Rows from block 9 of a small image classifier, named by matrix and row number. Rows with one number belong to one channel. Each number is 500 + 40 x the weight over its row's rms, rounded and kept within 0 to 999. All counts start at 0. Numbers have three digits each.
After each channel's rows are labels from the 100 images, of 14848, where the channel reaches its highest value: "responds to" is what is common among them. Only what is clearly more common there than usual is listed. The data: short English words printed on busy colour backdrops.
# convs1: grouped (16 groups) 3x3 conv, stride 2 (model.blocks.9.convs.1.weight, 336x21x3x3, each kernel summed), inputs within the group 0-20
# convs2: expand pointwise conv (model.blocks.9.convs.2.weight, 672x336x1x1, transposed), outputs 0-223

convs1.180:485411488524499526607505508490498487523543564473522512435500495
convs2.180:516480516506487525446521488437549456508457582542469494540465588540616517472546574530564507518427435458500478486542494575500602533567539465522516460460503433484566535526446503462507537489449548503471449518469491473474537529510497467497446541528472455531530528504557510517450536510437478490542413532477475495520527521468518505494514542527571577477514475438416560456479449454461460489505545510530541525478521470447484573424571460455460520477523519547558550516500523473550596457519424526540489420477485510484455541469476521506438624469519492506558521610451510546504448510517496532460532532453498564497503527564509465544468500491415545509545502507499568417488464550495476481515
responds to: the letter e; the letter f

convs1.62:524473495528468482607483555456550414494528529535499517487520502
convs2.62:526515439488491470500575495472482451471598536481494536524557522450511459484503523513506534469515483424502449507529476394476475476481522516499499483469477515574440564481504510491491540496538503491478491538511456513494493483461533578543536466473421486525464531516532509519458466515490530525514454449460531493539520499498500508524540416582557535559540463541490504527524504503524513507547473514510539505502556498465590466572508538549578504531583528473461453453480524510564509543436444541475502523470488517393538511485514474484543444465482545473507530499488460452545526531597503442531474499560416547522488553512500467485401524518495416502402486535575551490525454475512532516526
responds to: the letter g; the letter b

convs1.148:504577521540471424542519534501488535446524529472457528453435486
convs2.148:402446526489492531470438455376445431543418527463466500558466560489547521495457440501468478444428477501521509517512493525411491496545493509465528526451545453514533461531445459543499522459528486507506535526541473496511470538464461543500508481548485488495467475543560507539516534540533525502543507446518548519480456510493506470504453534477494481478442515471514506531485444513561480514562491477488474497476471456487464518485504483471459495579536480439443532414399566509552494495575541548447550534545471505527475493511510579559557516527529515488484412507496475538523478554501537496471481526483566524448427460444471557533503472561509470556441565484461465523471493485525516499530
responds to: the letter y; the letter b; the letter c; word: baby

convs1.155:496521496549456508557493581543491451523476474508579522474429478
convs2.155:501512518489554479493507464459458482396444521517499467548484535450502522499529494540547464427592553573451505489490524438519584512564473457495450556491467403459429446506422539549496495516608475483505441509477495489461493506515528551541502499529488476507495459463451504412421500513461555480540538453476560507548526564460495506524483502526410513524495541521456439486536464515447492483482425495469521588506435469506505526521428513506484519506569470510456488450527481501518495453446528459516489483627505518587544443532554483482451544434501433447461493477463613485509500433508505515570509481435558502527488498487517537520525447470520487506513438508470487450572500492544539466492
responds to: the letter d; the letter b

convs1.48:466509539442424474509503472520462474476529500554563444498422498
convs2.48:468531516512491476492528548478467506488591518509509544563499591511405485518482554524531464470477542464497501523469496444471488549478454500547569480486498512513490522468472512559504461532467571511485553500423424493446461420475500501479524530547502573479495442508517522528508513518560592449456468467501476443510578526483500525485589519525547460514624467511529543500469433468494513491492485517556498557481472479454539469475434442519479474506523500559491586482388436418541450513472487527493467524439494511470467535525461522545455498537516446511477469563494525523529478598535497542466540562458442515535446464484485517434469517566482506506479461568470488544539518513494482503480
responds to: the letter u; the letter i

convs1.96:485513503560527468509516476482431537516476403547508537579482500
convs2.96:391475498459478499549454476468478473422532393610462669568540503579549411530485548444552497475495452459476502437436504524523492481533496456551448496420459479506498483470538411582508505525463495476485486485459437481508515471498475545504434509505483550468517435477494478516521493475545455515506579549450515393492475449538567486506515544455481526512518437486472464475550458456524559519610547533468408494499484563594452435558466481542524455472496473481470524517479520443568503491475496458458472474519484490546498473531472539455487458515514491500472539527492543563530449511520442582524538447490467553532511509533514373516579518517555536514513516444547473467501499527496536506493
responds to: the letter r; the letter u; the letter m; word: drum

convs1.137:445504517533491495474499578461504419489512433429514490533536456
convs2.137:498436498522551510478421494488546516465476523498477540450567553553539459495479505494428453494502546493515553491499516473466475516550568533513484522549500565504537480527441507500485570420467506498518537505473518475531533486496476555484492514534577583533460443488502456567459464543485456496499443415470514443522478500550508521391497538388540486582573459561465495529489571458508470518620438557508466491520531484528477527506485502518467518480469503532460518484525497529452491438460520520458484406454534485518513526562501524455453467473530525501500424519460545545509512531448463414534510438399518496496500533518468468558510534480449483475541453568497500528539533538466519538476
responds to: the letter k; the letter c

convs1.89:499538509547421523489501520565470473475486479439455578479470452
convs2.89:412537485477476464442561495506502504468519471477460526542516477569467539418510488521479544495529520493617457521544495507444551523541475464461508510529511477596535523520497517465473524512508447473536421514457553494557541554481532485519451458520549527509504526530471493541660497557487547511531478536475552511424470420501469529527530441464517538546441446529470387534518506491533553518446571508540513484480490419514492539532535528463494471438480532514503505501440558501552481463488417522538481460478529478503461553484514409463446364488503536498505526457504455459450509547518498456506501442518492511459498574486560565533489473441478468539524482481508530492512424519518437489477
responds to: the letter r

convs1.164:506516513524425457544482568543561507498438477522547565530508486
convs2.164:480464487504460470517531506501496436505528571471467505522519494502458538546482454500528544467468417565462475453519515505571540521545531493512530572449498549536525535475430525481534558485447522522495613501501504489484523479512564553520541478574526514513461544566515504465578548504450508430448478398536497419549508560566485458513506511494534518404495524499446444542473488545507428519470490513480573555512572463532473611425507528544512508543517535471546416549497441546497545455429497575546418470548441472508530477510481499547564409539517571534432480524545472533484502486491513509602530537458460496523493406527485551450532473494483525471529445463471480517489564485447532495425
responds to: the letter b; the letter y

convs1.98:576566468476493527507452489514537480462412530479544558484517481
convs2.98:470472507462420458468504503471482462492509563543454542481505462434503477528576590451524511492433482492507518450484498470410511566464442470517405502503464455527509508496468495556522494483571516517467470496485448517385557486521511488417528485499460475411507541494537487485516548577548572518528501553559542516529573523477475522550500490498533548502512613441563471529540486430539470497512491486450517527529518524443509521525537478468486470509546484499496545493469482580502516409452454526458490500529526511426454457526505507424458457528514486484453478498454600481514426486531455506454568436424495498489462430508516507519449476492437493507447443576558521431545521468509465499518
responds to: the letter e

convs1.183:488601517421505536508526491491529482478482435529582490523488491
convs2.183:539435475515511531455474551527509441487499508533433528512514438556494469497517514551485440537617511517499469544538543505481565477510489519483538474503551535523422421496518510487488514498498444516489484487498445490561482522483524501489552516430453458552525613469497499607544495448503427439501497487509470476447546448466524457535461420504456489551484452523493461551558499378583467434526516483475521517460566515451472587517483485553485561494324508456487454496479511503516485441572515526556550471516473523515470475574502461461512558580460554489507444478548435472523477549513464481526414507560456507476530515521473421479504512484425563532473528488475467483463557486543527563493
responds to: the letter l; capitals; the letter f; the letter y

convs1.249:459479589524501454545455474522513490496503544507503446477401495
convs2.249:521469501543536577503535521453552405480484590556487535503512465476556477485481455510486532513479497471492513437498479478533479469524468444525464486590439571467573501490517411458583493543512467481472491514433492435543521436483450508476559456468526539493584505403488538466469440497493547475544533513502449529464475612484476403419540501464576478459579438496515512472510434557413484511538550463413573470450490480511481482513460526502476549428512471524469494483454565511506580552539454474514534499496476476453496521512557540450562425480525492522480509445438418511515537428532531469445492443445597502498491516548561504493499469503400484524468500480518477457474516453442512479473
responds to: the letter y

convs1.302:499413516590563485469526476482548551478502496465455469503520530
convs2.302:458520477524568511501458431521499455404476589507548511490586468476503442486483463623540513537457567526489496499539488549516445519544483450563464458499469466489501504490519554501530530588510552536493519506505449522386530542496532537536433444525485489463489495562478469436463536438561441500529571490445507618538504445560456393517463475498497412545544529477478498492508385502501419454486503475473535474529540547484509511450460515527485509504505476541500489450542472480519473491476504501558484509510538473484494533628474513485472469454530515468515498301424507526481482450484477498546560470470511532581522443515516531493468487467620529482554446436505443461458427529431518458496
responds to: the letter k

convs1.167:530494432557491496559528594527516509472488479505550523480426501
convs2.167:439505498455533421559515490523496588566548461532519517423520495531476548414501540487504529502514484551543505425491500512481501509550473523525508478557539459534481487508424567485534486483573530554503460480454520510461506442507484509540489459444464535499392448504507490485401549514455535522521478435487479474440488453430618515516544473512495464567553539429492430468474488530448501535426550523481523528518491510512499505490505531503530500480452444493529507518583532556552479537468549557505522474498482494537523476495573562480477444481482546481468521462439543498471425478565533508516542525416509406473566536479510485503557481489527501518514518485552531461451576505460575522478
responds to: the letter p; the letter w

convs1.145:556457522536469590489527486486558484521489467435491492453568502
convs2.145:510559524515526492506445492462571513554521564464493498513503494558547501501493506478500420566483537585493526450401520507436551480464494514534552497497543466480523501499450484510473443511461494512522548468474475448529492558513507450474478474555537499522542471510502468496479476516563460484543482458528503612430469584540547532469477530416489540459483503516512543552425548485443475505467482515535444525524478470466476528519464474462518456644475546490459541567472484442412517453449581503515533572509515492425420490445466549464389499472536494482539462461504429445560452417450544504411502523516526459473501540469521565506498535473387542471474583487448484537489471501485514517539
responds to: the letter k; the letter s; the letter y; word: sky

convs1.306:458448468440447462569538462488475499535450500442505523507480561
convs2.306:547547564507521479526511438430512449534472468509496560488462491473449500546559575490423433494455514524481536494440497422512454540508524518538445476500455450530520448482524529538505475481570477469468537491568503536594487512503552544530506515512416520508481523453542524452450491520493399481479436465498501548550481500543484550553522494505479493462494494569494517481482475503495506489511442496539572538481467492552482531462551464547539432493464516541490454525489564511473474475500505505445457528483509523470531489479522517473501509481472463487501428529446513511503500482537541573473431500524533537549506472491473442446481462557429489470506463395458567501468577467463460543493
responds to: the letter t

convs1.63:529519524573499444537509459579525480518460508518469561482564539
convs2.63:432527472470467456489462486514497420510556522539487501544540474489474480455513554512529521493496471497449519454501453592483573527502426524490548470467445444576480562472457436504502514531480487504503480502508593507460474510496479518512532532479511512475511592505484492465432447512464442478536519459521469488515600483480494462532454479494442475561542496511516496566452557502445485561547533505499535495468570493474497478542497486520498566554538500529571505571407544459490577532474458396506520442557485492448470545576501444468520470468504564499564545517455572467563500473486544514531465531495531473467576494499523472464473493460503495495595508511475485558548549473495531505506
responds to: the letter b

convs1.252:405513559495498502499460512492550517509545519577499490548464437
convs2.252:508475483416537540525475472524452531508523427558587584464470554480481543517498523433502484490470476495448415525463487468522534538472467550477559482442485578484444478491521532484484524544470522535522477502430461422538524519482460542473516501545488559448556488481548524577466518573521486503584439599532469493544513562478443496491550508534518509484512480489439486581494570459548471482508437477511491443499445517512513456439544513402527472501500506496512503479523498536518448491470445504544481512488471492535465377485543489466512493524537478522457459529509511483484409499448471551631446465475408484502492513524427454515523567557474496445523566447514465458484557478424482558466
responds to: the letter o; the letter n

convs1.198:518527508476466490583554458493499538513474475398456459525525472
convs2.198:526497496451504486468556407523554560568541504395485477518470523434499485469431463488474495525476508556501516514464453465510508559587502527467478492468521385425626449477466431542492477510438494518501496517467475479532526565494498506444532432463468490483463431459548486535448514482495459510459504471502512519522456505425494499461500465535502457507450478459435535468484419583490458491441470487432508518489477516514465499530449482495492470517506505531504489489477542464495435487463461513457532528620499515498543465486462406602469387486525490468533501491488397495552488517478396531514521534487414406540463542509490477555463436488521490531499510501552493470483563520507561496505
responds to: the letter o; the letter u; the letter m

convs1.208:477491454441470495515495453566501481480526520424436508455485425
convs2.208:541481520525551487515536537551449610483495469466397525542538585434518441534477571553490474520496543528489486529534534492455493518555528481566492545470491452465474541482459519486465467454563461489486569430549522486517490539532466516554566478486406554524528499463493480467526542534532478507517495475593529544528402535537500510565524474486591496437576408447475565495418474485509468487582479489484515468526508549438467469475431490507523527535475533514424536559421514536515500554447462493499447435546484482470443515495541503532507533408479474481477490521435466425467472486469430515535501531512530482557454473493549551488459464487548477476480426450555501476454526481491445476463
responds to: the letter a; the letter b

convs1.121:534386510496436496476510486507519451510489520465430471526545535
convs2.121:502504506473508569495421500545442546567524468477561565466476516404540507520481441505474464548471474446471518529508481537500576478430485534470422527508523512465461512490548535497510509525497429496502484496536508478493512425483472553512642473529496494527459510499459473469528563484543562517523518487454536544552508495569489473428539463595562532487555506481495471493482521555471481533505643522431486497515610516497470590524508553460531445501503522509503444429512462451476504479525430490521526431428491425490516507511524508513522489501537513494490508485510304514489513554506515484505501468429524592515497500558531500513410462492515546542451459443545536523461426493531527480520
responds to: the letter t

convs1.289:458515431504522442534528453449550497482466498453488407512472480
convs2.289:462404496542564466468490572482644496541509515491566464486487447483501485484575532619596466461515449423487497508513491530473495534464528503514480481504558580523423434471577511500507523470477451496460523528454520467565522446484387472387432471537540462474525503522482541554530509487464569476531436501487509512550456523489517514557500543434459567525467449512508531530496489501576489550500535476512526526500465480508537572456522471486483443474526530462499571482419411501525418468536492475520489465531507534540483479546538506554494559457471537503511550535506514537514540511529502464584517551505590483529536506509469442409468492486476506465495501522502527511482452473505525377515
responds to: the letter p

convs1.311:519426495581567463415485454476537520512479509511476461502519515
convs2.311:586540500553464508508480526549500505481522584536432513486542442501540457528473395461390523486458441449492466520479534492515487466486592501430433498509458493482482531520512503481536537500443536535463505523478557567458509458474475470448512487435494502515493527554472493511520509469480514439462529535514411507519462517428548467486494528480564493469436498451498529529472450568551444588533489489443512400497453541464493473574455516457449527440522516476432460456566539524486582500525497463451491480438492534567441495492546460545473581465518489521595543510516563488397472498462513507548469468422455542495545472577505486487476451519447491521620410509482498506513565515512459485504
responds to: the letter a; the letter y

convs1.298:474508454506456489544484497522491430557475507525435602543501503
convs2.298:503544498537531484496501423473515509491540550460508443466428530498596507509451498516458524500537425499510482552509485511518485443519490457529547505505477510518565431498456530457506442510555462493487581490518485558573477443488519501523479523466501487455504540496503481520493495510487441474515580491524553602510450513508488442456459455504564467486455493473471455476435499504473518497473541522456440469498430502478472494566529536519534464617549481551526392549596377488478556502538535475459484503485508530418520430589556529552429396557518501480519502428532472489479546452543491453474552484444487504547489416527501493483527485495463526464411602504524465547489505483467416480496
responds to: the letter y

convs1.90:501473559446536513488504450470474506501538530515471476625475475
convs2.90:450540487536512552464510533519465612432511525428541473492562473541498547481416541558545561474520529523468464530502491458489575466467522462504491501461464491589446468476448448532579472482459386517510490484495471561477467400500533483505527520500443494505506478513437488492521495486550492488497534489509413535522488530476465606557549523444491599435550576555504465448510551525466473491466538464455565475475534493548549523500484493526491561608602534537549484535527546554513427528448498578484467441491497508464535445529485541518553455469519501510488449458509558489448529547506520420496486445502554489534491478504493446488542523515519529475529451534512558570548416504493540469507
responds to: the letter r; the letter u; the letter g

convs1.170:524448428492551528449522497493475490454510462442495504462591469
convs2.170:481408481568541462503506415543470517464509584487532552398530517471509540522526453492500495513517458536481523547449456523568465520566513546567489523647551562582574474461549534553500499533473533510489487530494481531485536482471571482516520473515508507506464583518492507523486581503455460482488503521481484542573483521465517465508469515535512485502496450457490476542578505521506476478523580472513594439506453496466531498470475513522486406496508479508516504502521432554517468403442446547546502558485502487487484488480463513551475512486545530503542460504522452492481502506590532482581447492527529495563488515471497517502508538506562465474501532495544510509468489509488479558548
responds to: the letter e

convs1.166:493526481451513487402519473457479490559515526529442556491566481
convs2.166:536454456496515503535494459530490554573437527518422582465488623420516502414486451465443463487389480450506472502526506485465513428481507480433524490451430512514516576453577490480427521576544475533495555471524556461531465490524440516501532531480508517459549532523438510467523506552521472480596595528541451532419511499552503517536477461512545529446554526466545477564637523528500555542523473468526448473508555468526497523500543534462498531436446460460432569461535592539500503518531471460502479531537462533528501476505524544540504517550442541492584464524478437484516474478504544566537550447516484540512450519504486503582416597511524521469512553503449546462522554530525411496510
responds to: the letter b

convs1.21:473507442536555494447575510475531457457535527529532497491586504
convs2.21:489503510428514471505547522479443512521485509499496555475528437563501511470526559529508523539527489556492599453571483520429453416445508456524512528514545506505524448496516490544492527490436470539502464545488558509419542479493488477504532492505527509472516560475473506505505494456505567445492488505467537483487475536536512521538508497542475491501520469530429508545531555495489556488512540493522505461492502547520541480564504504555497483552487444502548515521459544537501447612570556533508516555439527485553533589502483532477490553557517544494457557486473555449521416502507465580476535517475507548524450481508482508528474574488495546432489421428490508532504452519461490562486
responds to: the letter d

convs1.243:511508481517560483512569485527492465495505477500542533398565440
convs2.243:535527472448463500529471470456582535490473571451567442404508469458459502520474526509529441536515473538483487520465477508392530467544524497552570560544503500510499442509464498477480491514468458521528543500506438486508523437485481551530536522538542536472499511506529487503648543514513478465521543485469542498524452523509472506466561497479532483473467479493580459481536528488505533490529460504543564488494446493476512518465534517532492477499469541427532486509486486529583525438480532469514485519518492490514558496408477526485462537494497448484538512472468487473474492558438541504592575442518479471525516433459443562473493519449440499501475543583435493509530513498545503478478
responds to: the letter o; the letter a; the letter t

convs1.303:495530487384539496481522457512410472473522526498520505541459514
convs2.303:595475490534511436537519443471461438582475429499476572520520468425563467512474479500470433473545457481534529578579494517421483568415427489578543471490550487393487542504543528568500491472410515480529463458546504530485472473478532524540468475502487498472480543523520522465499491465386536548534508476455502499471499463550542498568546523446510450533478444489492519510434537542460532494397537507555514438504458470549465515513548512591518451480516517484451454521534528463441528522500480597529512529508486543548519502431511483466579518516502607513552491521464453522521566525559469527431456493499526507469490575480584492557450517501443444512510510528480500625490480512537454495541
responds to: the letter g

convs1.225:498484514474486481486467407514501499550596485490500513530477410
convs2.225:547433501433482482491471492428561531478492488517582571500483453434444516497545651507511464467471388532482478465509509502491450492430517489513544521517528446466479531514456478561513507485494524463551511525429510490447476470474514536493508510526515541495546464570451493466516489501517535507528486541447522390486581533490479483494477534514439508494443475546408521455461577494511382535460485509497456471506443565524512593520487486505510466491512464479418505455497527539509506479519527456496513478601487501524493406422465502484457478536462509455479505511541478526492523450522454519508489485546542482422569416519562538506519492500513505452470570553486526458480449511605547483444
responds to: the letter t

convs1.234:530472489503517498459452515517463518551490477523525423581501408
convs2.234:506454526563501540494503572480538514485445561477574488530510516557499459508503483461528480524522515497514477550512460485522474540490500475553504500527534500585494509504548538525491535492467481514454506497464475472504446506482490551448525509512455540535491547531585561531521510483512536484461454452486403462552460469439456542407469481514511462538546523523524521542616544562499534548560480515489434501447505611509466503469469496394518524578555523518451494513459534522522482503548456531520506479498488526484437451487620460502492549539535569500552486521507520537544523496560493498512552534616462576581510586467531435520496510457503446480503508516489524542505558466518551485531
responds to: the letter a; the letter b; the letter g

convs1.85:506477560495469524446489509455557486548510448520429440571498509
convs2.85:442571486537501477525516511529517596493521549510584487513527496548496527480492492461540535455505488480506484498491468506431570485548534480540492491471455510513528468520556458485504481557465574517491477478516499575479534475453522475435481479458477515448522473483529514508480486465541577473420418509459438449465476469428521564440554515569479567478491533491516479438478467494493508486555491495481498532459528561437549508500507517506457479631571510477480552553569489503515563600548453541526511545485536483556473488464546545459456481524522450477488500503502556462558458505492504510455492435505480451506483564488567361481523543522547527512547482539537444516489444491505497508509
responds to: the letter r; the letter m

convs1.235:467417494531441495474511462537498502526519493500521443458414559
convs2.235:509575492516531463507558460500514524462525450477497512584501411454519486498467505508421493443480484525474535495482496528447526550426480506516481518430468600506501520512477473502486476486493455530466425519479476524484539527480510486436502526530504540499582452498497514529522475535543423490531444535523500550478520545555525501529537511518528488410539492446466503503452467476457488533543488486459468460514488470503507516423483472465506516491511535508496506493488601539520520598503493532494493403525520494518483516546532523475522507485521488527478447419480514487442454466564485465506488439516490437490548524523486346495516526451469414503445512569536482565521526528519490447504
responds to: the letter r; the letter s

convs1.81:515538453529511387473465532515424498519541497531527497514490444
convs2.81:427497469536468500561509483451509475499551391595465526548490486505478540483487494530512499459507491498467464435460481486522520553567471488499512539477429460513481465446427503499512504536577542532488498483501471468474534430519436502562504521596478491492535535495469455405576504517495400563486541469540474463580461587551526529541487455609461548476442522492469463476433540479522383506478475484491615472504500447480524530469486513549491523493494537443486513415496544514534450473510506486580514495553468519448510490540477459471523543477471447476466518592491544517490501529540549516506483492497540481411500461525524493559494428547552441520436480518528504463484447493548485476487
responds to: the letter e; the letter i

convs1.146:524513500503505605468468515414506459461489515515458514501490421
convs2.146:532528529525526471496566481526538516482499523455447507505534494519431490521509488474531457580445484500491500509443550493520502544444470464523525516438483511476460542491454503518531503514517520507505485497536521479561548528512586519461516433533490452471455560551508493568485532460425529469469539535533517535509534434481487555416506521489522534478452480496434557454503540456536497495504393471490451502541507532536527443521549523446492510630471538538476497503512521539408530499461449479468508541471510471519499549445439433520443496529488502513457532484479543493539485504472523507486435488440384513442499440552507537455536531451513502495423517473524433494463500487498453497486
responds to: the letter p

convs1.142:518516520505515564495417429519490431475479454562558478509508488
convs2.142:499519535548434467432532517451456547559522494514545454472499384510512462459426484503554478451509518449453554587491483544439515479585504442497512456416554490479506451469549484476536500454550539499509461528478516507586493484514519477529512500534519487432584561481536594542495521512523513437477508457563522493466508446521495435461488535444508481515528535516482533526484514552468491438538483556442518533535480509473523529480494518570504528522362465508479467517486540548528539478464504482507466460497475510492568462527515499422431471480496482506505481428527527442498411486519461429439522506543474446522495496537477462489465446539582489521515457509513491512484558461505487479473
responds to: the letter l; the letter p; the letter u

convs1.3:467487501478546465503446483508531489551495513592470414460552522
convs2.3:559530497482548502532466483537486490464455521543519458527529540500533409501493435478534561508524563454516478505557507507535511517458518484520413479415508503418488481480490550544499506437543477498514475480539506554434454573505511565483493506523472558507512479442536508532514473443537554476508520531523467527521437547475567558430485487458524493506524441475506437469469494467497435481474442515493465454511464504453436456423515536453490517449433472571545522523535493424533543403486467445563487499487500534468544555472433488511544496422525520491536479561519502442429543491524556465462489472578519532529499508501464473450546535548508520494533471532546535483525516490498473456486
responds to: the letter t

convs1.10:463477529510556532514477562451547504499546417451552446479504501
convs2.10:478530489529504530546509576479465509456456442496481470528419450552455517505496508457565448493454502559516566545473479505518526520443498543490542506546562544489491483475484495548496532488496476519484470489487457470582480480501519517473548552480455472554569486528473482526548528479404492457470512535446537523464504447587486443457507473540471414581476605501457532484498544460461525550501479486473532473474513538412440409494513474474514518532567460582526475533481505457411504517512541522408479484539520510521468467554543502433529506429499487566521564473528504479409490438577470467522476457454476495550487507517493499477557486527482441514498482490606513562480445471437503474505
responds to: the letter t; the letter n

convs1.160:501533537440494568422496445486508497483461533511492487450564560
convs2.160:542456506501424432477504561575515504492358519506515444482452485563530575497556442500514491550588481487566491439517477524519495551542455488497492476482503602460470484501468421528427493507443567483473599483512488553607529499506511526527519497522562478511504481512541444452518478456502480440496498524513459618498551440538489536483463520471513455475557467487500475489467577455506533470471494477459487439484444532539497450532491530462475534512413430547498482491595494518506489581473556564533487477521499466461503502505485478488545403472509449491508502441510429505491539492531479465408496521418516523386469588490483558509542520537471517484441534444510507563507476488545488459523
responds to: the letter y

convs1.52:537522555573531463459523470480460502457420499490493527529432463
convs2.52:464445493487493546526556447619466540461492546429476494471479562485484528591526521504428443452497525523477510597526466445482457492519478501510603475447488503503445518487507529425556500481484542516511451495435529538458531543505521489589521471454523501464474494436539494500494449485493460453474497451531530493503523401487468526466546500532498528534427513589468440493492537526500548460582561515513519522474490470510485492469494494509474480505555470592508521426484467492439482490421477510529471468452480469455542487506489411555511490516456485485471455520489564481536500488523493555549474541574510506493531543494512565475456417424553505557547565482553515541529560521529511578505
responds to: the letter e

convs1.25:564497497560540483513519470431440449507570514503511456471451467
convs2.25:537516528552538505497462552494502479499509542493450437530485533458538486451531458574443539459491514391491486546508493478475475552512551470535429458515470557552523486488409505514528488522502532528522536495483463508543506593503550454449452561536471515469502531516493546468512549448518528526498539519550475473483386474475478508498526542511453510464484466546463490497544501568490505506432442489476538474489463540548523493521511524502486408615473478458489415495516438500514515501500503521507590480571526482522472491541540483508476418561474479508455515528503507505463534423535506455468601501507576558489497484504556441521442478531531509553478542465565439430523475513426496465501
responds to: the letter a

convs1.150:473476529488519430458482530576544482518476452542460495579506545
convs2.150:561502455508416508554493518471474468471478500385497521439552520432573573461526479518546418467484572474467481430494534497451516562527521508527514502520493517464527544484490494479504526430480499515506601501480428524586490443515459452548526509570469471466526572557432485490477514530566569493577511505565475476468581481450485494556473523440545555448572490447525452479485540431508479542539463477468466562521570533494505520537501554414505556421543528535458534474479489496551467433471468531544513474562540518512503512538499475432490446535419551516537452503515494462516542530461572492527418492465472474435517468515523437471543507472544446480545460462470511612498507515544510566461
responds to: the letter y; the letter b; word: baby

convs1.42:518496468518540463427488552546449496432477523491473588498518461
convs2.42:469524476418483494510432491530526426488462500523529523479516479486551479505549494548514534490445475509432545480462507474553512523505456532419486569470445532383496533529585418546564518544528506496497455544454476501501527430511511495598467532456469560488523478541526521549524463525566492533552480487461486490534535518481496488438527534462483492550489506480506524547474473443498438529411468503453562509495526553541492475523509502462533559429487524498538531455502455508484550463415458476503514500470483519491439564488507567553448578505469560491483561504529486487511560437449537517527503556552485415519458445498488500546497529497550555442434518555491448430496514484570499524481
responds to: the letter y; the letter w

convs1.191:496503480549539538510570557465513489523462473440450570500556468
convs2.191:564518466455459475535545529490459569476560516539450583460524539501494464500491486554473577458465543465453432488479513505523494545545502555382452571494462515436530500520543494504486521470463488483495482501509536487507503660516333515476487502476540466571453585514510547532427512484487494521527476472521552476430533502482566483512495510625493527448541443441509540572486598452445491532554501513543446514497603575489489541592536482496511499475473521489535499527460472472476485462480551524577568580441528515588501495473535520520456442490522524512516489470408460480540468493465485576508498526498457508505406472489472503495561406452522531501584431527530489526561532543531484473506
responds to: the letter l; the letter u; the letter f

convs1.199:462523417477468482528549510466542444531519468431518469445545497
convs2.199:532480471463541508486523494482496417542502505465498476563525495489486549524579555441412486521407560533437515484494436543499599515473531482510501528530520514437425464471443451464495514477512487508507530472471473585549489510477516491492485447485554515540593431479496569478447497462598544553496514456556479507503482508508523514510470507597450455509453506551436509528504481515473523514498561501507475468487563538538514495603479506566486582487425559563518470433427479502439485519462436473519484491466481469474511513522406486509544444470535516503451556435480519526441506427503505493454542533488498556513457508459432451497515510485457515499480508580554508461491522471459440465493
responds to: the letter u; the letter p

convs1.307:471491468510447535483497533492515530522508507469461644519488472
convs2.307:483518445450484501507467465458491503473461561488519599559467467519481506432439405465484453496458550550424463472532535509499420508514487456463503478564592523452505517499478463504525502471422507454515591463503471465543480526519405564509509494541543515438525453552463484462455456447460479453530495544473456551555445524518524511496482527579529557449501444439516429516478409451518447509520475520409562483521483569536490467477469504453461466517475520503513543461551460577509477544419528545551546491508548500502568472547554553553443550529523552467501586452455427509448547458489524534537493559432523515536477550491493528517510510519491498470445538498545498450537475508625511442462
responds to: the letter t

convs1.112:447556483568481456520471483497471583482504487537476497507531587
convs2.112:501528510524440512505492488506473470608597564605469459520570531489495557501496431520488522519399549559544493470458499453474482438539464516459529500520503495571517494467572581482463530535533547493549494485498461527494509485462499517492524530462600505545455480489591493460559507446488540482442546510466485483531510503588532521550503479490456576514475491444467530517471433546514567482468469474477499514495451565540507453474516508458562446462536508555492541494534530469485519619514514519534491569515474513535502446530440510471478532506466454513492487528547515492429555664498598536518543553479501462527505426510567547541546572462607470490495441474516579534533499490418475501543
responds to: the letter a; the letter m; the letter p